A small image classifier, trained from scratch: depths [3, 3, 3], held-out accuracy 99%.
Rows from block 2 of a small image classifier, named by matrix and row number. Rows with one number belong to one channel. Each number is 500 + 50 x the weight over its row's rms, rounded and kept within 0 to 999. All counts start at 0. Numbers have three digits each.
After each channel's rows are labels from the 100 images, of 14976, where the channel reaches its highest value: "patch colour" is the nearest of a few named colours to the mean colour under the peak. Only what is clearly more common there than usual is listed. The data: rendered solids tumbling over patterned floors. In brackets: how many of the 100.
# convs0: first 3x3 conv (model.blocks.2.convs.0.weight, 96x96x3x3, each kernel summed), inputs 0-95
# convs1: second 3x3 conv (model.blocks.2.convs.1.weight, 96x96x3x3, transposed, each kernel summed), outputs 0-95

convs0.7:527410443477338537541380495569440457524472455431542414501497502461546512535519404533478544539466503479505505503492402474431494496562371539483515418496443492524502523583402494483514458524476422450456474549589529485512541484465532433463547451467552469481538490528438489523499443417474430526
convs1.7:447431503489609427539613427464508546513537380404409525508501467535441456513533564465295495489469495503495507434488472506494472489530481476486529451470424544507491399552571481439448463459539528516494515460473496496463483457559465467516451501552457571495421540495495505512477442390488462493
patch colour: pink (30)

convs0.86:541488532484569493464439486470562502534496439532422520623513512477495454617435472587481534527490451549537515545487547381430458539423387500464578443461474490492579502581539550533441484459483496474424420486521546483499402431615484421490471484472535465505543465461453504512547504449445516428
convs1.86:448496537492520451408479551528402452419541470476465553466450537559502439375547533432401474453489548474487467497515460603551538474456426423456483535468490453558453484396468410489468525567354536589522493447456490409529439482466514445514517517563504501519481526523577557476460512509478475521
patch colour: black (38)

convs0.14:468450533462461479530458476522536453520532418513545511511511505427507470559541459496461556446464467513477516469498502479513457485478282469516579417544447456532545528632502596537563428491546456464412527478517460507464450417547527514399503501442466457502468558554565469496596544522524505569
convs1.14:536458465523514461465520557485486478518491456455453456479477562425482475481441556468417482434540500490440451440533455520526420503458444479463468497458519485479460510362511413487457476535524467530503460341434502495536471405473439469559486463518494573522504517448474415513434473340412437410
patch colour: black (28)

convs0.67:459526446420420449457414458446434422490468505511424491405448454499490473515443474461540503579428540523572547509476491451572499469537436513447492513520414504559537512475531492523462477469550518470469591471353434509480477457525520489429522544541612414464495560462448532469380479474403486475
convs1.67:542555515597479514473537563467479524536524519485581510422496560483436420502487463508539438458516492627515475586460569518512454433457567558582478534561515526449549502538498462513478592455485452469586508661392561481492526467530552477472486540448522524643500486512474527525595496463519505503
patch colour: brown (47)

convs0.58:484486503470575485469504489456460506416548521394400372463493501477528531471552396546477486583524519492467508472527491505513497487504462539488503465466521497448390486452475587452567514439499477452527481493455486492541487395464570534528481412399592445422501524425365524463559523533554444425
convs1.58:503504429376474393419564501504479491542412547402549571450479479461401547464462522420493410434525438531490435499485595531427579506500476532575565401508488461495519458487538462534456459477503522517544416525539554469540527473438461472463568506588495450523552456507508521501488476500456604549
patch colour: black (27)

convs0.52:556287408535498449568495419459445478546542493552569425460494457461476520509417509564476499533447509511427503524525470422461459476451546517502460470416466514510543473539519517474466485452489535488575471514510511488390475468462445525437474484515524472463557515488421499393540394540447455420
convs1.52:449454533515483367467535564496535508476437525511440513499478561470466531499544519471513499477559497549473441470562555559457513493488531418541580496448588379583549421474503526571631518526504482521494556447570478495425483379508467479487498543580474465371459459438530540524473481495487602501
patch colour: brown (53)

convs0.3:497524410479486499500547544478403516439464489471506554419513484548519512362506495429543530457537398511437494437590418523506524455524419464473484567422557470483437410508497424493504479515457502542509543511567456518421523525413462413565554526493461486504513481539586492615531524567502466611
convs1.3:459486507495461436532518396502413494570514523500378569560496427546471430461497519517522471460545434428474456460444552556471500436548487567489538556610455537578491533446552483487481539327553482474436478506447575431522511486509560493501504526480457451553551593518394508529521511506527476440
patch colour: white (33)

convs0.32:476416541482535489500447445482509473483473470485576658631582471480537564507467466461462540525514460515476528503435483471489503532551410490526595494501519457459481521524520491594495533495426426502514385408540574510406467455513482484465546503574412536531547545462604457520549443431448541507
convs1.32:524368498450532480465515486550458498443477544482397410418406482494482503519565508390427590523497478452422384485429524559458470478535376438457499492519474474544414498468440537444517523525484559539488510413484514499507510422562554501489354508500507569530473481511478473495481543490552507475
patch colour: black (74)

convs0.93:541473477551567515498534459422513421481552506490456516553564546452457480451464495580439583445468490462522496487423475418498469527449534468496488509441425497475402506515486420476605497528432406487478327489481480514528442432553498448425503484562523582537478453488480429496459504505543366546
convs1.93:489525489485552490507544519519527541473467536401489428517530474473372458498430525411459305480480467514469453545407559509599535505506512557517456456495522504374505474485505525560423479511488555481530498471480549465492581496538553533474581489525621511506487466474477462532606434469545524430
patch colour: brown (46)

convs0.71:525463539539490472512489523555484444469523468473438433523571491420476547402486487518478512451517543467571498494491490494480505535579516508481476517580521398556482410432446484496438433516498550534450519551487582509475508521463497454340514494465434424543460578545475477439478497294448536550
convs1.71:502462480413541582530515486446420490551502492471481437556501544504495520394495493464537510481443432487356551495495445451491448511423394500458525420443460370486454388436491442440464579514500488543479469424520488512495544453457458493480467490543442624470496522521462495478532516500457426401
patch colour: pink (26)

convs0.11:477607468472553474465549454476432440558498448493410457562449501490538473536500508532514510504454473526517503471478487509469501569456390436541520414520466549486660449542520578469584529452511455559497463532555414481541485366465588511456491539487563499559559508510492503494572504418394473438
convs1.11:504491522518501533465524548544379514476514463562525595420478461528488531463522505418466468473477470446420471460460505527483499464540450539442476425523426515354365481488514396490411506547454606500558492526446436488571357501503429509547514521509441568463425527465442495480518510514493500487
patch colour: black (40)